From a checkpoint of a small image classifier: patch size [8, 8].
Rows from block 3 of a small image classifier, named by matrix and row number. Rows with one number within an expert belong to one neuron, the router's apart. Each number is 200 + 40 x the weight over its row's rms, rounded and kept within 0 to 999. All counts start at 0.
After each expert's rows are labels from the 100 images, of 14848, where the router gives the expert most weight on average: "responds to" is what is common among them. Only what is clearly more common there than usual is listed. The data: larger renderings of crowded toy scenes.
# router: slot weights (model.blocks.3.mlp.router.weight, 64x128), inputs 64-127
# gate: expert gate (model.blocks.3.mlp.gate, 32x64x128), inputs 64-127
# up: expert up (model.blocks.3.mlp.up, 32x64x128), inputs 64-127
# down: expert down (model.blocks.3.mlp.down, 32x128x64, transposed), outputs 64-127

# expert 21
router.42,270,214,193,138,218,241,125,193,193,164,238,188,162,208,166,177,265,210,170,169,235,225,155,106,235,145,168,175,197,216,140,200,196,206,225,276,222,253,207,215,226,194,292,120,204,156,235,258,223,177,254,177,179,223,124,236,211,207,155,216,294,151,196,219
router.43,269,221,159,216,164,285,163,192,164,154,205,167,230,131,180,211,214,198,205,102,242,226,221,136,165,250,186,209,168,201,111,238,164,244,224,238,194,224,175,256,163,176,259,201,254,169,161,212,219,242,190,172,142,199,197,181,242,252,216,258,271,195,244,208
gate.0,156,278,181,180,227,170,229,128,204,234,135,199,215,216,218,156,193,160,187,164,178,256,188,229,203,231,198,240,274,123,172,239,223,158,164,205,255,174,202,138,216,160,237,163,122,217,174,180,196,139,183,266,122,265,168,200,262,249,184,140,188,220,191,279
up.0,206,207,198,245,136,253,217,189,169,164,293,173,175,120,167,222,208,196,253,181,172,141,184,169,213,176,242,191,168,220,204,143,225,244,272,194,165,189,170,288,212,212,209,226,288,183,242,210,176,265,252,86,231,203,213,159,202,209,225,249,227,154,189,170
down.0,180,232,184,178,118,212,230,122,243,170,148,229,205,148,211,172,201,148,219,207,262,171,166,161,183,230,203,175,239,220,187,228,194,252,211,190,167,200,166,198,185,183,175,188,199,199,243,228,193,248,248,112,315,199,173,196,256,291,156,195,174,154,205,313
gate.1,196,184,253,202,237,189,151,187,149,154,254,217,170,206,191,255,175,216,156,180,162,242,193,172,252,175,190,155,181,205,244,269,137,257,213,205,221,268,167,305,199,207,171,226,162,208,254,185,144,213,203,211,203,170,196,197,77,138,200,224,160,237,252,228
up.1,150,171,261,172,153,190,214,245,202,165,231,153,186,214,225,210,168,234,216,94,211,179,209,134,181,193,126,252,267,168,227,125,202,183,203,170,189,118,286,204,170,180,229,231,277,204,184,227,123,186,265,117,229,204,236,125,185,221,234,193,186,201,179,235
down.1,138,212,163,124,175,273,195,268,194,287,211,183,194,193,193,153,200,251,162,187,235,217,178,200,214,153,218,218,193,171,219,157,259,217,259,166,209,208,179,282,209,184,258,192,269,224,181,184,140,248,214,264,150,203,209,155,201,175,210,236,278,78,196,146
gate.2,226,226,280,178,251,173,179,190,243,134,198,181,191,208,214,176,200,227,142,187,113,132,195,279,273,214,205,217,227,185,182,219,223,263,156,207,163,167,288,203,212,266,210,174,157,230,138,217,146,154,111,221,215,147,150,192,163,191,178,175,163,231,129,176
up.2,230,119,239,165,247,160,197,177,194,160,228,213,179,243,200,262,173,172,174,140,231,191,204,223,229,226,221,260,220,221,189,222,221,222,173,230,239,163,291,220,265,163,257,191,213,164,202,209,154,163,239,207,222,143,192,198,169,208,225,235,190,152,222,152
down.2,123,224,255,141,205,258,276,210,176,137,223,180,171,265,276,262,119,218,221,191,240,218,173,161,189,181,233,263,238,204,235,244,261,209,178,222,223,183,121,271,195,193,240,259,182,122,236,249,192,117,237,163,145,222,215,233,223,185,240,242,239,199,167,157
responds to: light from behind the scene

# expert 16
router.32,194,209,209,215,208,166,196,121,146,172,209,256,205,218,239,180,227,250,106,177,172,205,184,175,190,161,225,191,229,166,193,186,226,223,152,147,225,202,191,240,235,239,212,246,139,168,229,269,145,203,266,257,187,212,216,240,146,117,190,163,178,181,146,194
router.33,213,262,201,219,187,222,260,198,135,265,106,197,220,175,207,202,214,216,149,210,194,170,198,155,199,221,219,241,245,122,161,196,207,171,174,212,173,195,160,228,171,198,155,246,185,146,207,252,211,133,289,250,170,200,185,281,189,196,230,208,171,200,183,157
gate.2,197,190,243,241,94,184,112,110,192,197,198,209,227,288,177,151,231,227,161,213,221,149,201,219,174,189,172,202,154,268,208,244,192,160,170,241,194,272,155,175,191,237,144,208,188,163,199,203,184,178,205,240,205,134,259,193,128,156,126,223,202,213,165,246
up.2,167,227,292,189,164,174,126,156,227,229,219,202,240,301,223,136,264,207,214,170,225,211,246,186,160,195,157,222,166,225,242,246,248,226,168,234,181,206,161,192,185,284,117,178,168,169,174,221,252,180,186,242,228,137,255,258,125,190,127,197,175,215,170,280
down.2,202,170,216,167,171,316,165,224,143,172,186,157,196,271,260,248,204,193,185,248,143,187,252,206,189,207,215,196,183,199,190,174,277,225,207,217,230,244,236,201,215,105,191,190,178,261,230,243,119,157,232,206,231,242,180,251,211,188,159,140,187,176,200,143
gate.3,179,244,131,206,218,205,232,146,210,228,206,210,202,170,252,137,229,216,214,165,252,291,221,223,197,242,134,220,181,204,163,291,116,213,248,189,206,268,185,168,153,198,157,193,140,222,229,230,265,254,149,230,163,160,150,110,234,189,187,227,178,237,270,204
up.3,193,216,216,231,195,213,230,190,199,250,180,195,234,122,200,151,184,233,211,165,170,285,187,203,181,169,199,174,191,181,142,226,123,277,226,177,223,275,180,209,147,161,176,211,192,202,213,202,231,235,183,281,148,166,108,180,221,155,205,256,179,190,298,181
down.3,131,239,247,245,197,220,191,155,217,129,187,236,150,159,226,133,244,175,257,213,214,195,213,193,149,218,235,277,198,242,182,257,189,186,184,207,110,201,238,253,253,191,223,162,229,197,237,249,272,193,217,242,151,219,200,175,200,202,163,289,228,155,135,171
gate.4,176,252,177,159,205,278,258,190,191,203,195,159,264,256,227,154,224,190,211,158,294,300,235,204,344,191,205,162,237,237,195,126,123,153,216,201,186,177,206,263,206,279,214,195,191,191,280,212,215,164,166,206,180,217,183,147,150,225,154,280,217,181,195,208
up.4,178,249,195,193,229,246,239,182,222,159,232,158,238,194,208,221,252,198,150,211,167,205,217,186,247,205,167,175,232,220,253,200,133,185,175,237,200,235,224,287,199,251,210,203,188,203,270,213,224,236,204,253,200,196,181,208,172,125,168,297,213,170,226,213
down.4,189,250,147,276,145,221,171,177,202,172,124,179,167,150,216,256,195,138,207,186,156,230,165,227,242,164,209,157,180,137,293,144,198,265,184,252,252,190,208,246,231,220,217,224,231,224,211,237,252,171,247,213,156,184,188,153,286,244,206,173,205,171,178,140
responds to: umbrella; largest object: umbrella

# expert 24
router.48,165,205,235,169,222,274,142,154,94,213,184,233,255,241,211,187,239,285,161,105,193,229,177,136,181,196,208,198,190,188,161,244,182,236,214,225,201,225,150,272,199,198,202,192,112,176,230,172,201,161,235,170,187,202,158,223,195,163,184,242,257,173,144,161
router.49,222,196,147,175,194,200,217,165,120,175,201,162,217,235,227,210,227,198,149,151,133,183,194,168,188,202,291,193,294,168,196,232,203,215,140,257,205,132,127,210,243,230,196,244,206,207,201,174,177,131,174,182,201,197,197,206,252,194,231,227,133,121,216,184
gate.3,209,225,238,148,252,209,232,174,164,223,190,158,205,299,239,211,239,172,162,220,289,183,158,179,260,217,207,240,225,226,131,269,169,82,252,208,191,240,197,163,195,142,200,189,154,186,226,259,206,183,198,172,141,156,260,240,204,144,232,231,281,161,213,210
up.3,209,233,186,174,169,251,210,103,226,229,210,146,184,227,207,197,173,213,198,199,210,251,192,184,120,193,203,250,207,196,229,229,255,221,151,111,170,186,176,145,288,232,285,168,135,218,166,193,259,148,225,232,202,243,154,231,265,236,160,174,171,133,165,223
down.3,259,159,203,273,250,197,176,193,234,223,161,172,166,191,146,160,195,227,276,242,134,102,207,194,215,183,157,160,148,215,255,205,200,260,214,172,155,222,256,210,149,180,166,197,144,203,144,206,183,208,159,200,263,206,193,231,217,259,188,154,245,228,205,229
gate.4,266,265,220,130,216,192,143,190,251,144,236,149,211,221,199,171,127,175,253,231,198,146,259,232,202,231,188,157,211,207,165,209,159,254,242,186,211,182,210,202,205,276,140,130,198,229,161,186,183,215,130,222,271,164,143,195,188,161,140,248,213,216,167,210
up.4,175,239,204,151,192,207,244,238,200,238,234,200,240,184,208,175,189,192,211,232,239,97,261,206,147,255,155,174,230,211,123,177,124,192,256,225,192,203,149,229,228,254,155,141,147,237,208,242,190,253,193,218,243,154,153,239,238,171,139,257,241,162,175,184
down.4,159,251,225,218,166,298,172,258,275,165,198,225,198,201,243,241,202,139,231,264,205,228,185,279,245,213,137,277,176,204,174,165,188,264,259,113,190,217,270,195,165,231,239,245,247,248,224,169,135,188,148,249,200,175,162,194,138,176,194,217,196,118,198,167
gate.5,214,150,137,154,122,216,311,135,212,233,151,240,248,167,233,150,210,224,196,237,196,181,180,230,224,188,226,143,186,147,169,271,196,127,205,196,230,243,195,177,242,182,216,138,228,166,240,172,208,205,225,180,204,187,230,181,209,233,147,200,171,168,176,258
up.5,143,200,242,160,129,189,189,203,185,208,213,267,174,308,230,197,260,189,172,216,225,232,228,200,235,162,159,181,206,199,255,206,232,188,196,240,238,295,207,142,231,143,265,140,219,199,228,243,209,240,217,165,259,191,154,158,132,229,154,233,229,223,156,320
down.5,193,197,234,186,215,107,184,212,239,154,250,227,209,148,238,146,224,210,223,293,159,189,184,238,148,266,177,210,93,188,209,198,210,184,220,180,202,206,237,168,131,214,232,228,193,207,196,157,216,186,153,240,220,227,198,205,200,260,114,155,199,235,184,203
responds to: car

# expert 9
router.18,259,224,200,225,171,252,204,173,253,194,198,216,198,286,211,150,239,135,130,189,209,203,196,145,187,164,219,246,255,195,183,212,230,152,181,243,211,195,149,107,222,185,266,173,189,227,214,244,226,216,213,152,132,197,198,254,220,224,140,250,246,163,134,196
router.19,245,166,211,197,207,229,215,160,221,194,128,224,155,284,179,226,250,136,160,188,177,222,206,143,184,136,173,223,282,170,211,194,260,175,168,245,161,148,171,108,213,209,268,187,269,209,178,228,214,196,232,221,84,191,230,213,228,216,170,198,183,189,128,169
gate.0,196,220,188,177,215,172,238,214,187,270,222,181,137,199,169,209,206,180,253,168,255,116,127,137,238,204,162,236,178,188,235,159,116,193,199,192,297,263,225,205,179,212,235,141,152,276,215,290,190,184,193,129,194,188,187,171,252,238,243,263,257,175,213,173
up.0,153,220,199,190,213,211,147,157,164,248,179,240,176,222,220,192,186,142,191,183,203,172,162,168,145,172,202,217,234,281,135,206,248,257,232,253,231,280,145,119,190,94,203,260,198,275,179,232,214,209,229,231,196,201,253,173,220,261,160,227,256,141,192,140
down.0,169,253,192,156,227,174,233,201,166,120,140,184,211,155,232,237,183,225,196,115,311,104,191,263,243,194,190,117,163,246,178,227,257,218,227,172,219,221,224,256,263,235,195,197,230,172,217,245,195,188,227,153,183,237,127,227,159,189,221,206,137,265,221,206
gate.1,197,201,238,175,229,200,278,198,246,196,237,224,243,180,158,199,130,256,222,258,186,183,165,230,198,175,232,221,61,245,143,232,133,132,193,156,188,199,223,200,218,279,221,170,179,142,191,200,195,72,219,109,227,169,197,213,203,214,282,229,240,186,179,236
up.1,184,158,231,201,229,203,213,200,97,321,267,117,267,180,138,260,180,187,216,201,253,263,227,186,153,167,301,196,177,165,218,201,238,155,194,163,162,232,168,186,219,183,213,270,189,218,251,195,263,228,184,119,213,207,246,173,174,231,247,218,246,142,198,217
down.1,140,186,317,165,203,193,153,267,153,210,192,197,223,166,175,275,209,201,198,215,162,138,278,168,169,229,225,242,208,207,163,172,185,171,149,242,161,211,219,209,167,165,233,167,175,197,186,188,146,244,153,227,222,201,214,227,201,132,197,195,223,153,240,220
gate.2,163,171,218,196,278,214,211,195,190,248,264,172,260,229,160,209,229,215,182,143,259,245,202,150,211,209,206,192,204,277,219,101,238,129,216,152,155,158,163,205,150,154,184,240,178,165,210,184,168,192,256,124,202,244,244,223,155,217,243,177,261,187,232,202
up.2,208,109,270,135,239,168,154,227,195,193,272,246,268,231,201,219,208,257,179,259,243,276,233,222,213,229,142,254,216,247,215,174,216,164,211,243,158,196,213,244,211,238,180,186,236,217,182,186,209,243,191,169,188,164,170,217,135,149,261,227,130,222,254,178
down.2,194,234,198,211,244,252,175,195,250,271,195,169,220,198,194,150,235,223,243,89,300,157,98,168,251,203,227,183,266,285,217,237,211,145,158,270,141,189,197,183,263,239,195,252,150,208,179,221,244,219,258,166,162,266,200,218,188,170,229,220,167,168,152,211
responds to: light from behind the scene; ladder; hammer

# expert 27
router.54,154,179,253,158,178,294,182,150,149,233,218,150,173,152,180,186,208,160,251,53,201,195,157,111,186,255,180,173,261,185,158,258,245,211,201,171,193,191,111,233,187,211,195,209,175,205,223,238,227,191,252,169,178,214,247,156,227,206,215,203,261,142,205,225
router.55,160,191,244,241,147,271,163,221,183,222,164,172,165,190,228,173,202,137,241,69,177,195,152,124,203,273,178,158,299,238,184,168,237,216,210,156,179,226,142,190,174,154,210,193,170,222,195,197,177,263,261,178,206,246,245,206,204,184,196,245,246,157,144,204
gate.1,203,115,247,203,250,156,143,194,222,244,192,181,203,281,136,301,199,203,225,223,155,190,235,230,208,149,214,216,242,152,235,172,261,176,190,129,216,295,231,152,201,166,143,159,190,221,205,185,182,152,186,184,247,186,268,129,164,179,210,258,211,225,222,188
up.1,217,291,210,250,176,275,236,95,221,157,174,220,213,239,138,210,145,146,233,196,288,232,123,155,179,263,208,166,201,215,147,155,213,180,228,212,163,250,151,202,229,153,273,236,162,172,143,215,204,230,226,129,130,231,186,187,247,240,188,166,225,139,187,186
down.1,200,123,253,169,289,176,186,220,195,181,191,214,210,227,122,186,294,167,222,153,204,178,227,265,130,229,254,237,196,106,194,247,184,143,253,190,194,212,188,178,214,195,209,235,205,218,190,220,238,197,188,220,141,261,213,195,85,224,166,189,139,198,244,216
gate.2,188,209,95,245,197,188,152,243,242,186,157,163,128,170,233,206,214,198,190,215,143,167,256,262,178,189,132,236,197,218,199,229,157,253,122,191,250,247,223,175,185,276,297,240,195,239,69,250,74,210,204,165,296,195,222,189,163,158,217,240,171,219,161,239
up.2,302,131,154,255,199,229,201,168,229,155,163,189,206,251,183,250,216,188,153,217,178,187,199,189,202,106,183,247,171,220,161,284,215,207,147,205,240,248,233,155,195,196,250,189,178,229,130,283,172,181,228,177,181,161,203,229,176,194,267,241,236,200,219,195
down.2,229,216,212,258,174,260,151,266,173,261,232,183,235,205,199,287,119,215,214,287,139,252,211,215,205,211,158,218,155,150,167,223,294,217,199,203,203,178,259,257,178,244,233,227,250,164,191,87,152,211,174,212,216,157,146,183,220,214,206,185,163,196,187,181
gate.3,227,208,249,221,121,224,257,214,181,192,197,220,219,208,185,258,239,184,206,196,171,222,228,260,234,223,221,181,206,257,209,155,199,263,119,218,162,180,177,181,194,208,212,212,193,163,237,170,106,207,212,237,249,181,167,180,232,176,201,228,141,258,239,235
up.3,227,247,209,117,120,197,203,123,205,201,206,245,290,162,207,162,230,183,248,222,207,234,141,202,178,209,205,160,247,201,185,106,291,239,173,238,190,163,201,245,192,216,208,167,204,188,168,154,155,211,227,255,212,251,246,199,247,153,224,241,162,224,231,272
down.3,225,223,166,185,180,208,200,168,248,206,251,200,277,188,205,196,239,233,174,278,175,202,217,277,194,223,131,191,104,243,200,205,160,203,208,223,178,202,275,187,185,221,176,226,210,197,290,176,187,205,157,225,221,180,175,171,184,189,181,183,128,169,143,265
responds to: umbrella; table

# expert 23
router.46,226,213,268,232,216,242,185,191,205,157,148,153,194,201,209,208,178,171,189,194,178,184,206,155,119,206,160,265,132,196,200,198,246,237,190,196,231,230,148,194,166,227,281,193,251,190,185,225,233,190,268,261,123,152,164,248,176,216,162,246,282,189,235,168
router.47,194,219,200,202,168,181,163,191,150,210,219,234,148,218,247,226,228,144,178,103,143,216,195,124,208,121,256,119,312,226,271,202,249,209,188,195,232,159,123,144,247,192,174,232,203,168,246,176,141,216,252,159,215,199,255,162,184,198,179,214,185,184,191,240
gate.2,184,205,161,205,187,254,209,211,210,162,239,216,173,231,295,234,179,204,255,200,187,157,174,152,203,252,214,167,190,237,173,283,170,221,172,219,256,100,226,252,106,134,133,166,194,195,200,217,153,226,177,207,244,263,202,160,190,247,162,264,187,232,251,192
up.2,199,176,214,279,189,220,195,154,229,189,188,172,139,211,208,193,182,210,168,204,235,232,213,238,108,159,189,241,190,214,224,158,137,202,231,162,241,330,181,134,223,182,252,277,185,172,123,254,163,177,218,183,170,161,216,194,222,228,211,176,231,164,178,191
down.2,197,144,239,257,152,236,195,207,164,159,183,216,196,268,171,273,183,207,163,135,193,214,230,150,181,175,229,204,229,164,190,232,205,174,151,210,230,219,210,224,178,232,194,241,170,179,228,150,149,143,156,129,168,222,194,208,153,156,248,170,124,182,188,275
gate.3,138,114,241,220,187,243,191,205,176,224,169,196,195,153,206,113,202,305,203,152,233,155,229,171,193,184,265,173,190,198,213,249,154,198,152,177,224,133,203,359,206,271,202,124,203,194,254,199,270,169,260,160,211,174,136,243,169,198,193,206,224,186,197,247
up.3,77,153,278,161,182,256,187,228,208,153,167,262,183,182,211,151,217,335,223,193,251,243,247,186,187,181,247,194,247,311,194,178,256,167,209,177,212,124,151,228,222,209,232,238,195,207,218,152,180,132,235,144,207,249,127,202,256,142,170,200,283,165,148,167
down.3,215,173,264,172,198,160,214,232,224,192,257,214,155,137,247,197,187,201,292,270,180,216,165,274,203,203,196,242,136,181,221,231,220,220,184,208,208,187,276,225,168,237,244,179,201,266,244,220,227,202,214,219,166,176,185,216,172,237,224,216,218,171,134,165
gate.4,108,227,241,203,216,149,241,146,213,203,143,261,182,247,214,206,176,217,212,153,208,145,231,199,270,228,181,206,232,215,210,220,158,194,186,221,300,181,194,258,233,224,186,239,134,211,177,199,129,141,200,226,211,149,214,141,179,323,209,240,167,144,253,264
up.4,170,129,298,194,145,167,238,197,154,214,228,219,192,253,228,109,130,244,135,202,272,155,210,209,191,241,227,202,240,218,182,160,187,230,272,184,169,199,178,243,255,174,235,292,202,225,280,222,230,202,204,201,202,192,203,255,161,182,189,264,244,197,203,165
down.4,240,226,213,177,238,150,210,264,105,261,257,151,241,85,236,208,209,231,180,240,215,225,162,293,223,216,237,180,201,191,148,241,206,152,190,185,258,229,204,191,141,153,222,259,248,178,194,112,182,194,145,204,149,169,164,215,148,232,195,243,188,216,197,156
responds to: car; hammer; largest object: car

# expert 20
router.40,159,189,207,233,204,165,169,184,211,213,198,222,204,218,236,153,216,246,185,106,224,202,204,174,208,257,220,128,326,199,269,182,238,229,162,216,161,147,135,208,237,216,206,217,169,131,195,149,169,238,196,192,134,150,192,172,179,261,186,226,182,166,113,234
router.41,194,163,222,148,211,159,194,170,180,226,188,223,125,290,231,168,250,185,167,167,205,234,236,177,196,198,206,234,323,148,249,173,261,198,198,194,244,210,157,133,195,179,227,176,160,146,178,264,206,203,220,184,147,178,202,199,216,240,244,177,149,204,138,244
gate.3,187,120,319,170,248,172,171,239,191,248,258,140,167,66,160,202,185,242,231,176,256,214,291,247,173,176,153,191,219,186,266,208,199,199,199,227,271,194,202,219,207,159,231,149,285,188,178,158,214,153,239,229,209,169,241,234,162,170,207,195,194,221,248,115
up.3,207,237,249,197,216,173,195,234,233,202,170,165,182,211,201,132,224,172,177,235,139,185,223,170,233,210,256,172,142,238,246,145,70,135,180,149,186,224,235,155,153,170,199,196,142,155,260,206,231,274,167,193,219,193,140,186,273,227,228,218,273,228,171,249
down.3,173,236,211,155,197,293,197,151,182,220,199,215,198,232,187,131,222,173,230,113,267,168,173,205,233,204,243,157,272,184,210,214,206,217,264,203,154,157,199,201,244,216,182,126,211,164,199,165,189,244,302,156,149,170,292,231,194,133,171,258,179,145,201,124
gate.4,230,211,260,203,221,243,183,229,248,199,204,152,202,192,168,222,292,198,250,158,196,122,139,176,238,213,281,219,169,242,142,119,280,108,198,217,235,203,191,168,217,181,223,177,111,218,168,188,199,128,201,183,154,180,197,234,286,232,241,167,287,245,177,197
up.4,218,189,249,187,183,219,135,174,209,201,158,188,254,168,155,186,283,234,224,148,172,172,196,214,213,214,245,212,161,194,124,157,295,122,170,159,223,169,215,180,242,237,175,174,123,178,223,160,265,204,178,216,151,201,245,187,308,246,199,159,195,218,172,200
down.4,163,213,158,222,159,188,157,233,199,275,232,204,203,168,261,188,252,139,235,196,225,242,162,211,156,269,258,245,291,133,151,123,171,168,232,205,175,199,186,183,206,220,163,216,160,294,193,173,219,215,218,197,192,200,188,219,144,140,211,230,111,135,218,168
gate.5,223,228,194,201,279,242,180,236,171,255,195,181,254,162,242,196,198,226,141,163,149,193,199,147,258,231,225,177,264,244,235,173,197,260,120,232,167,196,207,266,183,179,147,151,155,183,219,153,161,236,208,201,190,149,217,191,217,223,238,236,220,91,190,167
up.5,178,232,162,241,195,218,248,135,262,148,187,143,225,199,193,205,154,151,274,243,237,185,195,257,131,197,192,312,169,150,139,194,182,179,209,177,198,246,206,180,181,163,181,242,182,215,220,225,244,212,228,246,131,204,212,215,282,263,195,171,121,238,220,234
down.5,146,116,180,159,181,231,207,199,218,196,230,160,195,205,187,211,142,237,250,174,213,122,158,201,199,279,249,171,177,115,242,213,172,170,215,251,218,205,193,232,185,151,220,270,86,156,159,206,216,159,132,152,213,238,200,230,119,170,289,208,151,151,186,209
responds to: ladder; table; largest object: ladder

# expert 30
router.60,199,206,233,229,233,234,219,224,118,195,196,243,137,259,203,223,195,195,182,162,174,256,246,140,172,127,226,208,284,218,196,177,222,191,126,181,186,165,135,140,241,254,169,238,142,234,194,220,110,145,240,175,231,222,165,229,187,198,212,188,127,163,177,177
router.61,205,184,243,225,184,256,239,167,154,216,205,189,150,257,146,213,200,179,144,165,260,278,237,152,152,166,244,260,210,210,161,268,156,161,137,191,197,235,136,175,232,217,197,215,141,157,261,244,186,172,271,178,177,191,165,231,213,195,284,197,191,185,200,230
gate.4,207,100,171,231,216,291,166,183,194,186,168,189,227,254,207,130,219,225,115,203,224,166,201,214,236,154,213,227,172,137,157,333,233,190,182,149,173,277,169,201,239,250,255,182,211,208,243,253,238,160,212,257,196,248,185,207,208,176,158,167,255,250,160,174
up.4,176,159,225,263,210,257,212,238,194,276,166,174,262,197,186,234,242,203,140,189,204,161,222,206,157,225,152,228,221,234,214,180,212,144,179,222,196,223,188,238,119,190,165,189,226,203,172,128,223,205,229,258,142,159,234,197,241,214,88,284,171,150,229,172
down.4,277,251,218,158,188,218,150,258,151,244,192,189,220,246,225,208,271,314,118,174,140,213,204,143,204,141,226,216,243,200,176,221,238,234,128,193,216,255,159,182,190,190,216,258,222,139,157,168,156,196,178,198,183,250,186,221,241,131,173,190,180,193,167,210
gate.5,208,229,237,173,218,218,176,234,248,223,163,219,238,214,184,141,205,227,194,226,202,176,139,195,200,269,232,197,132,213,228,198,149,178,259,119,213,219,172,211,127,167,235,228,180,164,239,138,238,216,195,191,138,220,219,199,224,241,280,188,258,286,187,152
up.5,193,250,231,223,216,164,295,221,109,139,204,185,241,187,139,221,210,226,184,254,259,203,191,154,204,234,202,215,210,198,193,175,158,132,253,278,212,160,209,254,127,164,196,226,180,179,216,169,184,191,213,180,172,116,151,176,198,210,217,245,306,102,284,184
down.5,204,195,197,186,242,214,234,212,107,191,252,238,195,250,266,232,176,259,126,222,182,210,229,203,168,189,205,157,210,257,182,185,247,172,175,252,243,204,179,291,142,208,251,289,209,169,201,183,145,140,171,165,178,245,225,212,204,138,264,248,243,203,163,222
gate.6,152,240,226,119,168,93,191,128,191,229,171,250,191,191,189,174,203,234,255,256,222,209,215,252,219,229,183,188,226,311,270,225,264,159,147,214,169,195,163,198,183,192,159,185,186,146,190,163,180,205,148,184,187,196,285,170,166,181,203,208,131,308,187,155
up.6,215,179,137,233,226,214,144,205,205,184,289,200,235,192,318,211,164,152,156,159,208,190,239,195,219,198,218,157,209,138,153,189,103,267,237,175,222,170,215,230,169,205,185,217,231,211,260,186,192,221,207,222,243,147,221,165,257,198,205,193,240,120,253,246
down.6,144,152,213,146,80,185,198,246,167,231,212,127,256,216,201,160,168,248,209,143,169,222,217,179,215,159,240,195,153,201,229,256,248,188,193,193,195,229,170,174,141,183,257,188,138,250,137,209,247,136,170,187,183,208,199,254,246,235,206,152,301,172,185,198
responds to: its colour: white; its colour: pink